config.toml
arch = "vit"
parallel_block = false
moe_every = 2
layers = 16
shampoo_beta = 0.99
epochs = 1.7
Rows from block 3 of a small CTC image transcriber, named by matrix and row number. Rows with one number within an expert belong to one neuron, the router's apart. Each number is 500 + 50 x the weight over its row's rms, rounded and kept within 0 to 999. All counts start at 0. Numbers have three digits each.
Before each expert's rows are labels from the 100 images, of 14976, where the router gives the expert most weight on average: "responds to" is what is common among them. Only what is clearly more common there than usual is listed. The data: analogue clock faces.
# router: slot weights (model.blocks.3.mlp.router.weight, 16x192, trained with AdamW), inputs 0-63
# up: expert up (model.blocks.3.mlp.up, 8x192x192), inputs 0-63
# down: expert down (model.blocks.3.mlp.down, 8x192x192, transposed), outputs 0-63

# expert 4
responds to: minute hand past 2; minutes: 10 to 14
router.8:499517506403496500462522525488427463558448420442521401432542483494444516549531551479521486573499589491556521493440516483466456536439577582490545487619540476512468566472418474427537508467492499
router.9:484425483472557572463499516447548539515463494519531433411527532495474517502394448453545477474490574404459521481621455539533539484457425486568515512534567467512406545444468485543453490458501538
up.0:539427477472472517408433483502547516471525563457547477513471500549574469498582535494643404544455549484464570469512461477565563568544464467508493483525414501555556486476546604382563514506596521
down.0:484475472507447395535539458442468449524470435408526488515595623482454512578530577474459580555516560555552512544536528603497480558558493462414526446556528550456455534485568466626385552537474492
up.1:530530515406512479470508534545486412495569599461521525433468512557362490568453591483517417522457523561535488535557486524463503529459490421548632506584481409486509602539444416556425564520490486
down.1:456539595477474550465496423473492431450477515518605401506481472492466424547546476447509602442477449473455559530597525477501480503486525558470489451490500448504478531477588530466551564577428560
up.2:554531442450556491504544513386509393540497443472616424433468508455521516455535531464518504476470515379478559555481458505505534451469417504558348595513468493538533563507481486516441515444485433
down.2:563444487484514595606529404558420544508495409475540543467579485529438470522443447479537412412464472466477445489507478441491563421506494538518447539434516532501434496464554485522457556514589449
up.3:478464431487481572388522469554435603555464433424496484471578468477396491494484482428452398476488558466580478460513497550526524640528530449451530409604561493473489485480490508501499581501504449
down.3:508507552467609499517469394519495495459565561524553449434522442522546508509521490553460532496459529556561480501489497550481554457520509488526475457505544490523607479483505496525504483578493529
up.4:470510599468494531528522417480522429540587475564511469573550505522430508462490535543431533485428486457492480529421539475499534567436384563479481431473517557513551447483593530469446394500499553
down.4:584486439437492493465528440395526451540442415518575458560561547536584479463457542507499566480485545565515458546529440548536415414543586481503483548529416430434472529537438548565417551569528481
up.5:569603501465540553472470352472574431573378558467567490605474465481540453501460538560496485511555521591480545519408511524475553439560597481488463380456542487460434423522442487484570526525497471
down.5:408426459586524644466526490585487501477531562474416518456568455506484552510508466513488474472535588478385459532569573432461489558421422544485529486592508515505514438510487519437459498503426480
up.6:462595505518457429431472515515460396436436440561539503455443531506454467548482551538545436461562458522473445469514500477493564421422498542414485550475393511456498541567490668510516487409561489
down.6:512326460516582535463607604481552458520513562429474463403489512472515491555429408429455478481516514595531503544527467473462567497436383516549584454497504503474486421496506525521409485525510437
up.7:466482546484566554465539479519456451565547479509480509480395507494430472595530469419531482512509519458558401515426549523541462458469412481479555587448555543574555488512539424458467447441473497
down.7:479394439513476432430478496442439484433523495396469534536588540557436542475500577525491501484486506475468472447514549434512423450500615560627467497563435523454543542505493593550480515489502382
up.8:484519475490477547462517494407470480524523431438458528413472486565502579343493509460524504405519511504545561533476550500482496415602529444505525618532448626476405478472460502426516458465499411
down.8:562441445452510488552509508556482483383558527423599404500524534453494510587474461558455460559502494476461422583582435498519533477433445483550491439483534548459540514529517524466557521393499596
up.9:484524473458542551552565465473504511503504591457465427512464480447436502596522561487598559468570486485517449472480531499537546443461544509540451490467460550548422521432535429488522411528507613
down.9:617538581517413478431491452506434402525486389524466583516510518482551483429428538459527487510375458511528434562529499507445510475492500483510520491452520517525507478467515536502439465497541567

# expert 0
responds to: minute hand past 12; minutes: 0 to 4
router.0:562452517477481523516595504539497401533459424476465411560481450430485538544503593502466502547464585487531557494478500441472501496478515417422518525536521413454446588407465502489511478572432479
router.1:442499439527525450478516515586494391580425548551514456542533493424447538511520502469469447501517543489536582539452451469431415469452512482483539586490486422444499461496439568436465615541530495
up.0:617523513550511432464507429445541542540512539518481564538490443489522536438493469452522423541564452544518550552515503466536430504524590432494636476500536542573460621539553547496565490579601526
down.0:503436496471540436474537539552471496482472419590499504455504599558455501544488517557476525467545537417470473544602497530524512557531488510489424492523491461462506413445442499503487558543456450
up.1:540488498492516479548566526459484544516445544491425461515538512472555526469458510504496424477455494556493414406503494477454519520454540571518420512498496528484541468465578573551470506489442482
down.1:562544504569568490417409513507539449511518570486499443508482515445544468470511425456503399497432453577580520533392486376496517462505573470484527537533447481550440515577437502479499508517598509
up.2:492449461516488475493504572531477556503508421532518513565478563479545556497579487526381564531567520493510400498433563530542501475555559611509380429434595533531532516496534416478449602516489564
down.2:425667447465545531463565486460506513480518535563463619394481400539486439541493527474568424516491478458539515444474455539505429499524475424498560508487524513497585503514569534521531626550543509
up.3:544548606516490508562595510517545492410534532499679523505527537501537448613455546503494532508611422482467527556435449541547444416435499429494480460554528443441488497606442481443483485533452496
down.3:530505538536553457525457624490617484512434458413459468537435358553539439540599485498499430554484533552465503533551505486503503513521461445578580521415483582486466473493497550532523368528509579
up.4:419410464503508449504472535542537493464553535488442458538511588448423549508622383554435574478492494538515500490498506595484516463515395468507541541522575549489528606440375545406553523473547478
down.4:627460539417408451468522509502431548590481569540476466561392489504469459471468515550540500569419497452602511467502548535463522406467594487467506531471478501541548504442538537493431552560434512
up.5:463532537535423500551475520530577557563517486467531536602400468495533458533504510498485534453543514460592500420515587532482439399580445459547520501428495486550477484502455611394507544397477530
down.5:534534450482541583497530542549447498480450368539564466524569520538513501450451495588534430459526483534483484572534527571554498535519491526429563464517481552424490543554487449540480405501522455
up.6:438468536471445462412594493519459440433482412495566461490454529417523516517530492469483494442568538440584561549453491418463566495411474512381509515501643519497523523514545523542543481489556574
down.6:502469580470428416442526470470507443540527559523496487525597530393526566552558454514448468472524487539517451528594519386492438427514504452464478602545445539660539491528488522376488586532567479
up.7:538522537591524523581576532488605492542473466497451545545417589478524490553566531454518507577458499431460476516466462585548481491541499535532536531446535538516570463459471488486561554534418538
down.7:494411404410499552409539523491557519537484523493486520541444531578506432573444540438437573521576544494622445414476499525474491456533484467507590439545517558508515569510351438445544547559508448
up.8:434596512529625560594513449451515421503464452504563472501487484478435560448453487480483562549475473524505405387540515415523486553455486477596537477480541644538507474572466544567541504520506474
down.8:480481528461461491410464569514510508473409488538477561526464543493477525474545523500490534459522529445529618456536507535483519522512474483463581401534442393580496540486486538475498487514465596
up.9:536538464503537432542493541477498495432542494462570464579535526528437494414458520506504578530441510533464519532524423505497520587516411520546372512483569534562507539562518436527481523486417458
down.9:446546436430466591493478530499426544531518593481464535443435566434580452491540513420426512455489497469630396510494479505502535529451439512510416503455431610478521504519492446449422538576522472

# expert 1
responds to: minute hand past 10; minutes: 50 to 54
router.2:594528416444568471552545528482455477569522471523392521463518517559503494449401478548660579458433523523542551497453552509504552534483559555544525576452540531504479468512529570568538416512476527
router.3:532496492504527478545530554503552497534440518562424535527513531449517462444453457530509541456525484458408481547532506541504444577413522495485421522407571547447450445452562568572564526526561457
up.0:516612492535486515466508493484569551428508515624401502544516535466467430586521552456534459516463528464506500491454522445438506484492549537538518547473493437504520529482577559509589556595546559
down.0:499489434558477483417492502454548486483429490397472554530557612538494478461454517497555536434555496491452534434555469524468494456482540522466562486464507453543527446500526510585505517463601569
up.1:439426490510516505541533398457475481442598448518476536542494527498535538622513562426598432448446426484479492441546499544554465466586538456504367559441572487490522442428494540474484452542463577
down.1:485550450519527609483480516546534573527467520523566490550477582474506484492398452633517479525547587595539463473556468481454548640517437547484460571589514447485494573505523534324528517474534445
up.2:526515531506392483453540418397426569489491591504459484538489533503480520473537504481539533553528667506568510582551523408466574557416505422501488401474574515478474477530549593425482460444476504
down.2:469554562490465541492459534459379418574532488470486606459455565564549524494402440532483406564404601582527534512423574466546508452549461501506574505508445556486478487452440515515543516481553430
up.3:497565566499440506502490577549477535470477491562508524385469525542454419455562613503571528496529456508466581460549504518518519541523421532556533588515539495527455542611485463535526559570487482
down.3:455449465541371538564469425484541495510493565580505577470512583485470536501464434492494501503523444491543437544447557509426483478534565482560544468534515670487464543506461483532494429521492480
up.4:477428577496588543583512423564446465520427455571460582451489470462595491512482530445540551511536474524512492465482416580531497420434565487526455499490526489477406573529429512492538489498535484
down.4:590562498468471467462493461484567567487544562527570570433494570411408534530534461423509466601489472506520528490507438441507448499471502518499502486523595582423433443500554566491510420555469501
up.5:461454460505528434451531595499369505497484533526599439457530571508491468557455535494449523449476461513481485509427416528565529524490569556462533553494575584405565454479459516531399509561430530
down.5:567462611452447495516434422497598534448620454490479497430603466485459533433492437508495476613451594498549446488481578490459517517466582539555574493525450602417640581453500438577454483536561532
up.6:537532450445467458447451505504460492624519497484468562495459475590560510459405568526509530458451408560465568439466456525595481521572451487502591573436448463516484510530532459476525507397495490
down.6:520541613494484490559507496460499544470419509465468541529480476423499492500461525468530419454544506442464520555522513508390438507464542448451552501496478507463507509461454523535523461559499517
up.7:510485570369573493478495470470499466420460491499465511425541558482500429466431506472491469525460477555462502536456478470400514498470512511498419509486452572618435462470436443446574456481519412
down.7:450509512514492504568523439512565531438436419588429498498528420510444485518495506443450388511544531507553460493451545473562504488484555406446583486477536508426583543497600527559526466522511478
up.8:553593509513552502492446593501459506552576515492452459471427651540387486577481523563536599522364513504569595490453531561554517540568586477519494448508497564401549579532535484521548477451508520
down.8:507525537504522483586474494372515499472499572396453475485547528528512542498518542538493415408576528443522514543424585575530446485443440561460609544495407457561500456392469489534462565551474498
up.9:528589584482434485617427401520448540510589530432504401574525432546522476456420611523481452528514420523482395593462554460512506403534492411495676449481525552470512502480472443528455550465450452
down.9:493582468455524523466489585551520476529512460467535500504489493461520538459596547501515586512514600506525569449519519511494469529495583552483443480634443544505438453446443443569535516529498380

# expert 6
responds to: minute hand past 2; minutes: 10 to 14
router.12:458466487504474461498512460495474497465558533405489405529504548463411539439564526482527486519410601442486409519529468561568609481467414444480561461454559472432565482543571495605494554448394585
router.13:530509494542532614436454516404534504512520446488565450456518439571431455444505462570530494480488534457616503461449533552479520531492523546519530398487494567458511494475583469609475519521436552
up.0:450549485452479551426470491574612495544551529475608512509474470473485524473457551560504447410522613417432470546437539495503547451536438496506441474450430419537560455541485474470468518427522424
down.0:578501601541496532459463406470429446473439504508419528575483478451463502518557496606478452517478423544569444482498442494474517528460499517561531533531510539522520531381489547495506530603428483
up.1:592431501542522508482549558520434508559460453534511521450586613397490510495509498491538531605398553541558484550446555425487499519522480481557494471416576514391512488494522513533476440429409390
down.1:513518455451543427539504476532535510427579584557430574546486483452449476586519445527524537419454531497526542477546520565494474536459456447500435395536441416529487518444422459492554591530549505
up.2:389483511498479475574504537485469424497526507434513461493485483407504497466529387494449490601550506491469478585464477523472603478527501549521534527510536516432385497553544520562491492560423526
down.2:455436558458432542469575543466505443427508548423552531512517475473425493518561550537513491371422530449519504474519440463453526511545574519571509511487508384427424539473474478545449520474432509
up.3:485453501597472539522606500449393458498513557529491552470599492491519453481514504431553434500436484489533556555387495497443465471420554566482437539469516470516467469482436439477449428538489541
down.3:521495494444536591564465416577445441597432511486599521526451572530483513494399517549525523480495499625474491518528465515474514520467485474539435490487538535464451420482474510529481460518576588
up.4:595532432477528539494586393440585441476560520518455542527528491512510580510576621523493505508489441525462396491559435429518474499425584457507360553488506425513471463450562517524556524504542478
down.4:541460484503521489493483552536324425408512514495384514570556603411468535557492455505385612533523538538470472524523519473512471486453519526435462493514513462496425496576470526520619526558531535
up.5:469471583523427463469408511506508576499469465513470630494402524530487498488479602505475552548496453502386571443390560548566462526569484498513485561508404555427461508493461479537460512479512498
down.5:584462475551489525522402577514529624538435473471432494526575469472410580529495514481607530563477561551596435531453524484529450486507455437540418513500495620508534507461552497629449430466582529
up.6:557503511417437399602470433509494525504567529517513466500453507470393494442486438467463505500493500553436535498564435537481501445424507542520464490630543527551524548520571536570589457552513504
down.6:461572525524452570548531515452481533576584465402568427529444402464518531518608451561612490477520479402478499468483465582414409468435510512508527511420504490500555495569525528448510537454472485
up.7:614521473536447568520472410584553518510519504575514428443565468478515555544557567487443514469553517488549535527514508491516476528484502464446527542558540554584449418532421390492447508509557425
down.7:516623567526427450502437548527452530487494500485502547532554587495471434382502473545525515546389456496489420554531568449454521467580419459518471451551557562474575570509483501560573444464450511
up.8:575475540461569455491589471529423475467603497531500568490535517567587521483506563499474530477496508521424431618501418485595473529507476487483416546503484508457476496567517469606544436519478513
down.8:550464533491382466589507389533495572493380519531497580482519467474509463476516502524521522537504512520591611517496568451495497477425452490411450500508439414496416435529468526510491570427533490
up.9:521444464476474548553458551478495594492516462475531507485532558578528478514500415504537448478474502530529415532517493527400577466432462504626480608509540566415478358571426415467555482494533564
down.9:527427455487544420520506563473485683501393462523523505575520469500545524518463516479466507574516482462559446439414511447601573534380492508470483510555509530420528525474438492467419517556551506